{"encoder_arch": "vit", "model": "segmentation model", "dataset": "rosettes with rotational symmetry", "train_examples": 48750, "image_size": 48, "crop_scale_min": 0.8, "horizontal_flip": true, "translate": 0.06, "color_jitter": 0.2, "num_classes": 2, "encoder_norm": "layernorm", "encoder_norm_position": "pre", "encoder_activation": "gelu", "encoder_head_dim": 48, "encoder_fused_qkv": false, "encoder_bias": "none", "encoder_qk_norm": false, "encoder_parallel_block": false, "encoder_moe": "top_k", "encoder_kv_group_size": 2, "encoder_num_experts": 32, "encoder_moe_every": 1, "encoder_expert_mlp_ratio": 0.25, "encoder_experts_per_token": 2, "encoder_shared_expert": false, "encoder_patch_size": [8, 8], "encoder_conv_stem": true, "encoder_layers": 8, "encoder_width": 384, "encoder_positions": "relative_bias", "encoder_register_tokens": 4, "decoder_norm": "batchnorm", "decoder_activation": "relu", "decoder_widths": [32, 64, 96, 128], "decoder_blocks_per_level": 1, "decoder_block": "basic", "decoder_attention": false, "decoder_upsampling": "nearest_conv", "residual_init": "scaled_by_depth", "optimizer": "soap", "beta2": 0.95, "learning_rate": 0.0019, "beta1": 0.95, "shampoo_beta": 0.95, "eps": 1e-08, "precondition_frequency": 20, "max_precond_dim": 512, "one_sided": false, "adamw_lr_other_params": 0.00074, "l1_shrink": 0.01, "max_steps": 6200, "batch_size": 128, "epochs": 16.3, "lr_schedule": "wsd", "decay_fraction": 0.4, "final_lr_fraction": 0.01, "warmup_steps": 620, "weight_decay": 0.3, "adamw_weight_decay_other_params": 0.05}
Rows from block 6 of the encoder of a small segmentation model, named by matrix and row number. Rows with one number within an expert belong to one neuron, the router's apart. Each number is 128 + 32 x the weight over its row's rms, rounded and kept within 0 to 255. All counts start at 0. After the name is the row's rms in percent of the matrix's.
Before each expert's rows are labels from the 100 images, of 14976, where the router gives the expert most weight on average: "patch colour" is the nearest of a few named colours to the mean colour under the peak; "top examples" is what is common among them. Only what is clearly more common there than usual is listed. The data: rosettes with rotational symmetry.
# router: router (encoder.blocks.6.mlp.router.weight, 32x384, trained with AdamW), inputs 308-383
# up: expert up (encoder.blocks.6.mlp.up, 32x96x384), inputs 308-383
# down: expert down (encoder.blocks.6.mlp.down, 32x384x96, transposed), outputs 308-383

# expert 7
patch colour: brown
top examples: earthy
router.7 099 [ 95  77 140 105 136  96 138 116 100 187 146 200 136 112 139 115 150 158 157 131 149 167 104 111 151  92 117 134 128 124 102 154 168  65 124 156 140 146 112  56 134 131 160 172 122 106 101  94 100 100 124  57 143 116  87 140  96 147  97 119 136 127  94  71 155 159 151 119 132 139 153 111 153 107 142 117]
up.0 101 [110 137 131 111  88 166 131  23 116 155 144 121 167 172  94  92 103 134  94 128 168 105 105 113 115 130 174 126 133 113  77 161 125 137  99 129 190 166  70 101 127 129  70 138 132 131 172 172 139 125  65 100 138 129 119 158 129 218 143 136 184 165  77  98 131 125 160 130 162 130 110 127 173 180 108 116]
down.0 098 [137 136 129  80  44 113 107 136 140 120 116  95 132 113 122 134  74 125 211  78 226 129 132 129 168 166 150 180  98 128 143 118 115 164 230 138  45 145  62 139 189 131 121  95 131  85 124 117 119 212 106 107 118 152 118 151 172 130 117 143 115 107 135 130  92 190 128 117 142 157  72 176  79  94  66 101]
up.1 113 [118  92 142  95 149 165 128 135 111 144 151 102 169  76 129  90 173 100 139 147 128  72 193 100 157 150 119 241 148 136 176 143  85 118 206 157 181 136 125 124 113  98  83 164 105 118  81 128  55 122 187  95 157 127  41 172  64 161 130 130 154  87 180 125 139  98 111 150  76 129 127 106 117 121 136 146]
down.1 108 [128  86 179 125 134  57 133 197 129 126  77  75 107 139 174  95 125  80 147  84 124 152  96  97 165 133 133 131 126 163 210  93  85 121  77 128 116 129 124 151 132  40 112  76 158 161 132  52 151 131 166 131 114 124 129 122 109 135 137  99 158 135 166 149  95 138 147 139  74 152  85 115 142 181 106 149]
up.2 104 [130 193 228 120 170  97 120 117 148 147 136 154  98  83 104 117  77 162 112  26  82 100 111  82 103 132  92 124 140 169 129 120 105 114  54 205 122 156 119 144 136  93 131 143  86 120 127  81 118 130 130 125 129 128 132 149 107 149 132  99 111 131 129 153 118  89 134 177 103 158 175 119 150 116 193 109]
down.2 094 [131 146 113  46 128 163  79  39 178 115  99 164 145 125 134 123 110 119  95 104 104 134  52 150 146 171  90  85 137 156  61  97  62 125 128 132 159 131 177 145 108  75  88 124 189 131 128 185 152 111 168 127 123 246  82 104 128 119 133 162 121 151  92 131 142 128 154 106 123 109 203 140 162 110  43 186]
up.3 100 [157 205 255 128 149 128 108 130 141  62  98 127 116 147 127 102 101  95 116 119 120 161 130 101 142 100 107 108 147 129 124 115  88 114 167 157 124 162 116 162 124  75  76 117 129  70 189 194 143 117 142  51 153 157 190 118  87  96  98 131 102 216 120 137 210 137 121 128 102  27 121 129 181 102 124 152]
down.3 107 [ 76 122 100 130 114 101 193 101 126 149 128 134 149  75 159 132 125 146 115 135  81 131 110 147  81 191  84 162 153  77  85 116 184 116 101 125 133 154 176 139 115 114 121 133  37 156 129 147 157  85 116 131 125 126 155 103 161 114 125 118 161  95 180 155 103 136 109 129 118 179 127  91 110 127 114 111]
up.4 095 [145 103 196 124 134 165 238 126 142 147 121  99 122  41 117 142 130 121 160 124 172 118 133 216 134 125  84 146 133 172 128 118 133  72  54 110 127 148  94 121 127 193 130 172 160 125 165 129 122  86 139  71 146 124 127 102  88 129  92 114 133 126 128 104 133 144 117 151 121 130 149 107 142 104 123 115]
down.4 097 [ 68  89  49 126 121 125 123 116 119 133 154 112 109 123 160 167 106 123 207 185 142 140 116 131 134  98 109 132 131 104 204 136 126 115 186 119 158 148 133 112  97  34 111 134 143 112 163 128 127 115 130  99 156 135  95 125 103 185 108 134 107 128  61 145  97 120 146 137 111 135 118 137 129 131 135 142]
up.5 087 [115 133 131  90 153 129 134 123 108 156 142 128 105 120 135 134 156 162 137 101 174 163 115  70  76 208 138 143 174 119 103 169 138 147 151 142 127 129 167 130 128   7 182 186 137  82 142 109 129 128 148 125 137 132 164 105 126 110 113 121 104 159 148 111 140 128  88 155  84 145 128 159 113  57 216 109]
down.5 080 [126  81 118 126 142  77 128 130 103 126 208 153 184 125 115 205 138 126 145 236 119 126 137 144 154 128  87 134 133 180 125 120 126 154  76 143 113 146 111 135 100 177 111 165 166 148 105 149 140 124 115  89 132 129  74 115 118 113 136 110 112 157 129 139  99  95 129 190  87 123 111 125 149 131 127 135]
up.6 102 [128 103 131  90 194 151 161 123 136 175  69 188  99 130 101 136 107 138 140 129 151 157  98 119 126  99 146 101 147 150 100  98 157 109  90 111 129 130 139 160 129 143 165 132 160  86 154 124 142 110 112 163  85  79 121  95 171 125 136  55 161 149 123 158 134 142 150  82 132 154 157 120 125  95 138  95]
down.6 096 [ 91 134 172 155 100  99 100 124 152 127 118 124 137 117 103 124 127 103 147 119  96 146 175 107  76  71 131 153 123 106 136 181  74  95 103 104 121 113 164 206 123 138 169 146  93  98  96 122 128  71 114 135 114 110 109 124 104 123 181 132 105 122  83 142 140 167 101 130 140 127 113 127 178 129 122 137]
up.7 113 [194 128 108 151 147 126 113 128 167  93 117  70 106 124 147 107 127 199 119 160 223 112 147 127 180 128 105 147 137 125 114  78 153 119 143  99 134 116 128 147 111 110 107 134 106 125  97 130  94 130 126 129 108 105  86 162  90 155 151 121 114 116 145 118 131  88 130 106 103 110 130 130 111  93 136 146]
down.7 113 [120 103 105  89 113 126 175 159 147 112 135 134 177 159 160 133 128 100 154 184  88 122 102 142 164 113 134 117 174 147 112 152 155 129  58 195 122 115 101 124 103 154 163  87 117  78 122 166 138 118 117 126 127 131 158  88 186 127 129 130 127 145 129 135 100 104 116 199 150 128 126  65 158 133 174 100]
up.8 108 [ 96 140 139 163 159 137 118  55 136 134 136 111 161  94  81  77  92 153 125  76 158 118 193  87 147 127 137 126 140 213 148 136  22 127 105 116 128  59 123 146 131  87 157 108 130  24 209 174 126 131 190 115 118 153 101 118 130 123 196 137 102 149 121  95  85 155 122 111 116  85  80 142 139 117 180  99]
down.8 119 [135 159 175 125 205 141 134 132 144 130 135  79  84  97 130 155 129 163 108 122  75  81  98 116  24 122  93 110 135 156 105 128  92 146 136 141 125  91 121 181 128 143  97 106 114 124 107 172 162 112 134 128  73 154 145 145 109 167  99 130 108 113 166 156 169 123 143  92 144  73 124 131 113 136 118 100]

# expert 23
patch colour: brown
top examples: warm
router.23 108 [114 160  55 169 102 150 159  86 206 101  63 123 132 110 127 144 146 148 147  78 122 145 148 165 140  90  90  87  51 151 112 154 170  92  80 118 100  93 173 107 123  80 103 159 139 123  74 101  92 137 147 152 100 111 136 198  75 169 156 127 157 146 102 105 173  99 129 113  80  99 167 147 108 107 130 105]
up.0 087 [126  99 194 132 125 141 130 201 174 125 142 138 103 141 143 126 124 136 169   0 111 126 173 106 149 106 161 138 144 119 203 132 139 129 118 128 172 154 162 117 167 125 109  83 137 100 127 121 142 142 133 146 125 133 127 101 133 153 115 107 126 108 138 139 130 143 128 125 142 119 143 143 153 186 147 130]
down.0 086 [107 115 130 129 131 132 114 104  96 107  85 123  81 127 123 176 108 143 129 109 112 154 160 111 101  77 124 120  92  89 150 124 115 177 137 129 148 120  66 150  87 111 107 114 131 127 139 166 149  76 164  31 153 102  98 110 114 152 121 129 122 127 150 135 121 172  87 131 218 138 122 107 124 206 129 146]
up.1 108 [131 187 140  79  80 138 125 176 104 159 153 114  51 152 105 127 204 107 137  98 137 130 155 125 155 112  96 141 151 125 173 124  68 135 175 111  88  47 129 141 103 152 155 139 177 119 158 122  95 144 161  94 120 155 127 127 149 151  83  61 127  59 126 139 110 180 121 131  85 129 188 107 138 111 204 163]
down.1 103 [126 129 129 126 130 176  72 130 138 147 160 143 112 124 126 137 107 175 144 124 112 115 123 121 153 156  97 237 127 117  31 142 134 153 158 159  85 101  79  97 148 184 158 131 113  85 140 116 114 132 134 143 137 104  86 148  55 162 192  84 104 123 162  63  73  98  89  72  89 130 118  85 128  84 114 101]
up.2 091 [144 123 122  89 150 159 147  72 139 137  85 135 118 122 145  89 126  96  88 161 201 138 128 186 126 117 129 127  38 155  96 255 164 167 105 116 117  94 141 106 133 106 127 164 146 117 162 107 142 114 134 109 103 125 100 149 102 129 168  97 151 166 126 144 124 216 108 135 183 109 112 120 100 111 120  65]
down.2 087 [ 88  59 138  81 180 128 131 141 196 134 128 146 109 199 140 129 169 127 161 140 150 130 106 140 130 103 149 146 128 149 118 133  88 181 112 176 136  93 138 118  77 145 166  91 109 104 158  94 138 122 139 133 144 116 173 153 103 120 136 129 134 102 156 120 143 128 177 115 122 124 133 134 170 139 143 165]
up.3 125 [108 122 185 136 141 177 128 104 142 140 157 153 143 143  75 136 130 122 130  59 144 154 159 133 119 107 171 117 136 124 144 116 142 113 154 112 119 114  88 128 159 108 130 126 121 151 152 116 135 115 187 173 138 153 147 153 144 152 204  97 150 185  95 125 179 141 106 103 151 108 139  92 134 123 172 135]
down.3 116 [166  56 123 131 104 125 136 132 179 118 114 126 117 123 169 123 130 192 108 148 101 204 200 167 148 113 135 141 149  98 148 140 115 158 145 109 152 176 124 120 133 118 157 157 127 129  96 127 108 128 139 181 101  84 136 149 129 130  93  95 132 129  99 132 165 163 136  75 102 105 134 140 146 134 143 133]
up.4 107 [148 104 138 115 105 101 149 128  75  90 111 115 130 147  54 122  96  99 121 103 145 153 120  89 142 133 170  84 126 133 132  94 159 128 185 103 175 145 135 139  78 225 147 181 150  98  98 144 108 117 128 107 125 132 129 146 117  71 133 152 162 128 158  59 128 157 111 176 128  68 125  73 169 202 137  99]
down.4 100 [107  88  38 165 174 135 110 102 203  15 133 119 145 141 171 136  89 126 144  87 146  69  97 138 118 167 139 165 161 129 148 127 132 156 121 113 128  64 114  82 129 119 174 103 168 132 125 108 155 164  43 124  75  98  70  93 143 154 134 140  72 106 168 121 153 183 122  87  51 153 127 124 127 157 166 128]
up.5 104 [145 123 152 125 138 127 174  70 120 154 122 111 198  86 114 153 146 131 118 118 153  76 116 112 102 113 133 103 111 110 103 180 145 111 138 134 104 131 137 135 133 137 169 128  71 143 138 130 121  94 127 154 126 138 118 131 145 150 142 148  95 149  64 143  93 129 130 150  59 118 132 130 177  69  96 163]
down.5 109 [143 155 135 146 127 126 133 155 108  74 105 126 168 121  98  80  90 107 169 129  97 134  94 198 129 133 128 100 104 167  72 104 135 151 111 161 106 172 167 155 126 148 160 146 137 111 118 144 120 153 155 124 103 211  55 126 190 229 124 112 145 121 103 162 168 141 105 125  96 160  81 132 152 108 113 156]
up.6 110 [111 164 171 195 125 128 101 101  95  95  84 130  77 122 112 141 115 114 125 104 118  78 116 128  66 127  94 109 119 143 102  84 143 121 130 117  84 130 192 130 118 160 115 120 147 170 143 189 128 184 121  88  88  92 149 159 170 125 117  99 114 131 121  74  97 136 124 155 157 127 115 141 139 149 108 151]
down.6 106 [192 185 135 157 124  97 132  96  54 106  87 104  17 112 165 103 126 111 128 108  97  94 124  90 102 126 138 168 130 124 130  87 104 117  68 216 133 138 135 119 126 157 112 128 113 182 120 129 140  88 152 101 189 112 135 135 127 166 112 123 150 118  94 139  96 127 145  92 117 161 115 167 122 148  76 226]
up.7 098 [142 127 129 122 127 140 136 232 123  88 114 135 142 108 113 132 126  90 142 131 136  93 150 103 131 141 136 116  54 137 184 136 152 156 134 126 135 166 122 195 141 168 120 111 126 141  97 125 108 103 119 114 106 147 128 101 167 149 114 128 128 186 153 120 146  81 157 106  55 124  82 110  98 127 149 166]
down.7 098 [135 104  72 145 125 139 129 180 146  73 121 104  80 118  53 159 114 132 108 128 125  64  90 124 137 151 176 142 157 121  92  72 141 205 132 165 122 188  75 105 160 104 219 144 131  97 122 142 255 125 130 211 156 172 152  65  93 103 173 158 125 108  79 113 234 135 100 107 114  85 139 163 128 126  50  94]
up.8 106 [126 133 115 178 178 128 158 128 116  84 124 144 122 105 126 110 126 115  97  66 197  63  77 129  63 134 120 113 106  69 109 112 146 140  54 157 139 108 117 161 145  82 169 145 195 120 127 145 120 104  86 138 148 162 182  23 130 129 117  85 134 132 156 140 140  37 149 126 128  98 133 123 130 169 119 108]
down.8 103 [ 40 112 132 122  84 132 149 111 107 145 138 136  75 144 133 146 123  86 163  94 127 155 140 111 119 217 181 141 169 117 135 165 132  93 119 131 134  88 122 109 103 174 123  27 163 132  84 126 126 143 180 133 116 102  62 168 124 133 131 135 135 188  95 194 125 125 143 179 114 135 167 142 128 123 118 148]

# expert 13
patch colour: brown
top examples: warm; earthy
router.13 095 [136 112 109 146 118 180 168 146  86 108 168 122 111  95 107  79 188 132 131 140 162 125  75 162 187 147 124 117  83  93 107 146 118 120  68 143 153 155  92 174 183 194 136 144 126  76 113 112 132 115  96 154 100  85 149 173 127  90 101 112  82 178 185 138 170 128 160  35  95 115 151 112 189 108  94 124]
up.0 047 [113 125 105 130 130  92 143 154 215  78  82 143 143 172 161 145 138 126 133 127 222 134 140 100 155 154 110 132 103 122 133 161 133 131 116 130 118 177 108 127 173 141 113 163 136 116 127 134 126 148 132  86 125 129 130 148 127 174 128 123 121 161 108 152 126  85 113 130 137 124 164 207 153 125 182 147]
down.0 049 [124  93 122 103 128 157 104 145 134 193 162 118 103 125 187 135 131 114 182 116  16 202  98 152 151 127  62 150 170 195 131 181 112 109 131 124  96 118 152 173  28 126 127 115  57 144 186 107 136  94 119 131 163 141 124 109  99  93 141 131 149 115 107 155 111  82 125 130 171 187 109 128 145 108 110 114]
up.1 090 [118  68  99 134 152 121 145  25 154  91 181 178 131 149 127  99 145  79 142 109 124 166 128 158 129 148  90 110 117 114 135 152 127 122 145 100 129 156 109 127 125 155 122 116 112 126 175 156 122 124  84 130 128  87 154  96 166 136 136 104 109 146 129 162 200  40  58 114 184 147 149 132 129 131 117 123]
down.1 092 [123 108 139  87 126  85 124 166 111 153 136 147 127  93 145  92 133 126 124 144 145 138 137 107  85 147 113 139 113 140 120 130 129 126 126 128  45 100  75 102 118 183 161 123 201 145 136 111 125 131 126 190 129 158 110 105 161  88 125 121 148 136 121 126 113 121  21 117 131  87 102 107 120 136 155 128]
up.2 120 [101  79 138 188 126 179 112 187  71 133 127 194 169 119 132 116 135 135 129 162  72 173 111  88 196 108 137 138 125 135 150 120 130 105 128 132 171 190 119 156 118  79 117 138 188 109 144 148 168 119 127 123 160 134 155 100 156 198 143 117  91 147 136 105  95  59 214  36 152 121 122 122 115 146 125 144]
down.2 118 [183 169 123 131 134 132 151 146 144 137 168 127 131 113 103 123  40 108 151 116  82 123  94 120  88 125 108 195 103 122 128 118 124 117 188 140 121  99 158 141 144 118 127 127 134  93 106 131 105 186 131 191 147 154 147  95 135 107  93 149 132 151 123 137 103 121 129 144 125 204 117 129 102 120 182 127]
up.3 093 [128 164 138 105 153 130 135 122 158  72 155 189 125 188  91 130 162 116 132  37 106 112  74 125 130 135 156 108 153  85  96 121 131 121  81 120 117 146 159  84  73 132 163 117 134 134 110 147 130 146 126 177 128 142 143 109  96 165 132 106 107 132 117  88 146  98 110 132 124 179 115 135  64 205 130 145]
down.3 096 [131 130 127 147 107 126  92  67 131 135 129 108 142 109 103 101 135 128 100 160 133 161 135 118  59 114 150 197 138 125 146 167  90  82 193 184 123 133 114  94 144 146 147 164 183 132 171 150 132 123 128 120  96 189 142 120 127 122  78 118 143 119 138 131 139 150  51  81 162 100 164 124  21 142 146 119]
up.4 071 [122 120 117 147 166 137 126 135  55 121 143 133 123 114  82 109  42  89   6 102 125 127 158 107  96 161  89 111 111 132 100 118 188 140 128 133  98 147 167  79  93 130 160 127 125 124 116 148 102 117  89 143 129 125 183 127 127 102 128 127 128 127  88 215  55 194 118 128 128 115 112  83 132 145 211 120]
down.4 070 [123 115 130 100 126 132 127 134 130 125  73 107  85 117 125 110 135 125 151 168 136 105 129 149  92 130 114  88 119  65  74  61 152 141 134  94 125 150 112 148 126 103 157 130  71 136 142  94 135 125 131 110 119 152 119  90 156 148 151 184 134 100 142 143 188 161 105 150 139 116 143 127 131 180 112  97]
up.5 073 [135 131 128 133 136 137 125 133 126 108 125 104 114  76 142 149  94 121  16 129 167 124 160 124 128 119 157 128 133  88 138 114 111 129 134  89 140 128 149 129 166 151 152 149 106  91 130 215  56 134 128 134 134 124 117 125 125 122 128 106 127 162 158 179 139  78 116 114  97 201 127 126  98 139 105 174]
down.5 062 [142 131  72 119  97 131  94 105 165 161  77 127  87 159 147  90 175 161 126  59 171 161 118 127 138 137 144  61 135 130 170 106 191 145 129 121 125  73 121 129 124 101 124 114 192 121 129 142 122 124 171 119 157 138 119 150 115  96 127 119 112 115 163 144 137  95 131 136 112 145 130 124 121 144 173 143]
up.6 088 [199  80 164 114 134 125  97 124 101 179 137 120 121 180 167 134 107 142 125 123 120 101 100 106 243  99 128 162 103 127 113 147 122 105 133 143 142 120 128 114 150 122 142 186 104 148 122 124 128  49  79 149 141 164 127 151 100 128 152 124 113 174 116 128 127 128 131 142 132 135 106 167 133 128 165 131]
down.6 085 [ 35 116 121 110 128 126 116 169 122 135 118 157 156 140 117 164 138 136 163 238 118 100 120 145 146 140 184 110 169 107 138 106  52 120 136 207  99 130  49 158 124 157 121  26 124 183 134 173  99 122 148 129 131 121 172 145 135 122 171 123 129 130 132 120 107 168 112 108 134  90 142 121 133 117 124 115]
up.7 134 [128  89 102 129 121 193 136 180 138 129 160 141 139 128 128 153 128 116 101 149 184 125 127 219 112 120 111 136 105 138 179  81 133 143 144  96 125 133 128 139 117  93  95 142 135 123  97 119 127 110 126  95 133  96 120  82 114 163  93 117 118 126 132  85 110 126 177 127 152 127  81 164 143  72 119 138]
down.7 141 [ 75 128 193 131 120 147 185 144 147 107 138  61 149  72 127 109 124 117 187 166 156 133 132 114 103 159 113 118 122 138 138 118 122 145  74 106 189 104 112 178 159 101 199 110 113 114 122 109 115 116 209 145 172 109 155 125 163  99 157 133  85 172 170 109  84 154 169 159 216 121 172 132 139  91 137 131]
up.8 162 [151 117 135 121  77 175 146 154 103 138 135 101 174 116 129 153 141 153 106 149 123 129 125 137 137 165 161 120  68 157 120 108 141 152 153 121 114 122 145 125 111  56  73 146 152 129 122 130  81 130 124 115  85 104 142 140 117  90  96 144  91 122 122 142  79 133 108 142 174 154 113 128 117 129 107 122]
down.8 170 [113 166 128 114 128 130 232 104 165 129 121 150  66  91 115 124 126 119 149 134 148 115 129  88 121  82 121 144 144  98 136 121 119 127 136 133  43  84  91 148 128 132 125 143  81 125 126 157 127 150 152 129 132 170 163 157 119 171 102 174 101 120 137  86 157 145 116  96 150  66 143  94 117  78 153  86]

# expert 21
patch colour: blue
top examples: cool; ten-fold; eight-fold
router.21 088 [132 116  55  97 135  81 127 142 117 139 146  92 120 118 124  69 153  99 184 195  99 129 111 141 121 149 132 146 160  94 110 119  82  89  89  66 173 220 153  78  71 128 131 134 134 119 154 128 139 150 130  99 130 188  95 113 138 172 141 104 144 135 164 151 145  97  84  69 181 152 159 107 133 116 105 147]
up.0 074 [130 136 189 121 105 170 104 128  97  94 148 186 150 123 144 249 123 143 125 128 114 121 203  99 146 118 112 119 139 146 160 125 130 128 116 151 125   4 181 134 152 132 139 147 105 134 130 155 100 144 127 137 116 167  59  87 129 144 133 174  99 107 126  75 175 124 137  70 182 126  98 129 142 134 154 122]
down.0 071 [123 123 127 143 128 130 121 128 144 141 189 116 164  98  97 138 150  51 197  75 112  99 128 112 127 168 114  66 128 126  88 123 129 127 131 130 188 133 140 114 129 126 108 128  92 128 137 143 126 115 200  79 181 118 155  96 124 144 128 120 144 161 158 105 115 139 109 129 122 158 202 127 118 133 132 181]
up.1 056 [117 134  76 143 116 145 155 120 136 125 171 103 128 127 153 120 104 172 113 162 165 136 128 136 189 215 147 119  99 150 125 124 123 129 127 129 157 173  45 101 120 201 123 107  98 132 165 126  70 108  79 140 183  80 159 126 102 121 110 126 125 128 126 105 116 116 116 117 170 185 131 128 135 113 122  55]
down.1 055 [166 177 150 164 130 186 127 136 123 120 136 105 133 124 128 135 166 125 128 109  94 136 129 104 125  74  80 148  96 143 130 131 147 120 142  95 144 118  17 134 153 137 116 129 255 132 151 199 160 154 131 128  91 127 182 159  81  80 106 111 142 142 123 129 116 127 116 173 136 150 168 139 134 147 123 135]
up.2 086 [124 121 125 120 119 178 123 121  70 121 149 114 126 127 143 139 136  86 124 190  50 121 131 136  52 135 157  92 166 123 163  84 162 115 133  87  74 129 119  81 167 105 129 115 111  74 115 152 139  70 189 133 155 122 121 163 149 129 143 124 151 131 124 149 128 166 132 192 128 134 131  93 123 140 100 132]
down.2 089 [170  56  65 162 109  90  97 135 159 135 235 124 152 143 122 114 126  91 123 116 143 126 115 115 100 162 128 150 132 146 106 216 107 130 128 119 128 131 169 145  94 223 106 141 203 117 149 108 119 111 127  72 171 123 125 101 101  84 121 123 115 109 129 187 159 132 155 109 186 160 130 123  87 162  87 110]
up.3 114 [107 122 171 147 147 101 126 131 120 106 131 122 129 141 130 223 141  97 106 151 140 133 138 136 152  72 112 104 127 133 134 135 124 114  75 155 105 166  79  86 110 119  82 118 139 136 165 124 132 120 223 147 116 128 155  79 132 108 117 134 122  92 129 130 170 124 138 125 157  71 152 124 111 103  13 131]
down.3 112 [141 114 116 162 136 146 102 163  78  85 118  78 123  50  96 113 115  83 164 124 125 161 125 160 137  97  92 128 148 134 112 136 100  74 132 133 154 149 120  66 127 133 125 131 139 121 165 100 131 158 115 126 133 137 126 126 178 126 123 143 141 133 177 152 175 109 105  58 127 131 117 114  79 149 135 156]
up.4 036 [129 120 109 110  61 227  36 132 115  81 105 127 124  94 122 127 122 121 107  78 117 126  88 125  93 100 143 131 190 145 106 129 128 128 110 115 120 128 183 123 135 127  37 126 197 117  88  87 127  63 122 116 128 160 128 112 132 124 139 134 126 130 188  64 135  98 122 135 129 127  86 191 129 182 120 130]
down.4 040 [112 133 130 128 106 121 115 130 179 170 137  80 109 135 255 109 123 128 126 126 119 131  94  62 132 105 127 127 255  66 170 113 119 152 127 148 127 124 243 119 127 154 132 128  10 166 123 118 140 128 206 179 129 147 125 131 126 132 130 132 131  56   0 126  66  98 108 115 138 123 134 119 120  56 115 121]
up.5 019 [161 195 110 133 139 101 117  27 179 136 132 145 137 116 116 138 123 165 128 113 112 145 168 113 118 123 136 130 150 129 131 127 127 143 107 113 129 116 127 102 126 114 129 118 123  90 132 141 128 131 126 128 128  71 127 127 127 128  24 127  62 140 128 125 117 124 148 128 129 134 127 127 147 141 128 128]
down.5 016 [127 140 128 117 113 148 120 124 194 124 160 143 130 196 116 122 159 130  65 128 113 123 129 128 128 153 119 116 180 103 136 128 131 128 178  44 128 110 131 130 131 228 137 128 117 246 148 140 135 175 156 121  60 139 121 186 120 132 122 135 154 118 127  65 146 147 128 139 125 107 128 128 127 130 119 109]
up.6 147 [137 132 117 126 142  97 158 198 129 139 152 119 200 126 148 101 127 129 120 136  65 171 124 121 132 131 159 122 153 123  95 126  69 139 161 116 135 135  54  54 136 128 120 128  98 113 124 191 109 124 128  90 109 104  90  83 148 131 153 121 146  95 154 137 137 130  95 105 127 163 232 123 120 158 139 132]
down.6 146 [ 94 132 135 139 120  67  70 106 123 110 124 136  83 103 169 134 140 108 156  79 159 124 132 124 101 108 129 145 136 119 123 129 159 133 123 138  86 112 155 177  74 101 154 189 178 167 156 127 128 138 107 118  72 150  83 125 102 114 154 127  69 102 115 178 105 104 132 143 107 112  99 126 165 131 167 142]
up.7 109 [ 62 125 128  76 124 102 127  29  73 234 154 126 126 163 150 101 134 123 131 138 101 130 110 128  95 186 131 111 130 116 129 104 142 138 109 145 115 118  63 127 149 135 126 112 130 132  60 173 144 141 172 103  59  98 165 213 102 130 134 141 160 177 136 140 138  96  93 121 136 116 147 142  97 162 122 117]
down.7 101 [117 145 125 139 100  71 132 147  33 158 175 140  67 121 131 212 114 128 129 124 157 168 118 136 124 149 156  62  68 169 140 126 122 137  92  82  96 117 100  54  67 138 126  99 114 134 127 160 159 133 133  90 139 152 145 104 128 177 203 112 123 151 143 110 138 159 129 115 132 149  95 131 134  94 101 218]
up.8 137 [ 94 230  97 115 148 119 160 113 123 141 149 184 106 151 107  93 129 126 115  97 134 129  89 129 133 140 179 137  96 155  77 107 134 114 126 103 112 101 132  51 126 134  99 154 129 149 133 128 112 135 108 221 113 154 147 132 140 171 124 107 142 120 135 126  72 126  83 116 158 144 167 133 126 127 105 155]
down.8 132 [ 73 163 127  92 107 146  96 115 119 149 166 178 123 128 148 154  79 136 125 122 131 140 161 131 107 188 153 223 115 102  49 192 123 126 127 163  33 127 145 123 121 170 132 119 177 106  96 140 103 133  76  86 132 133  30 139 162 162 137 164  96 136  80 123 136 139 135 141 156 128  77  23 113 122 145 109]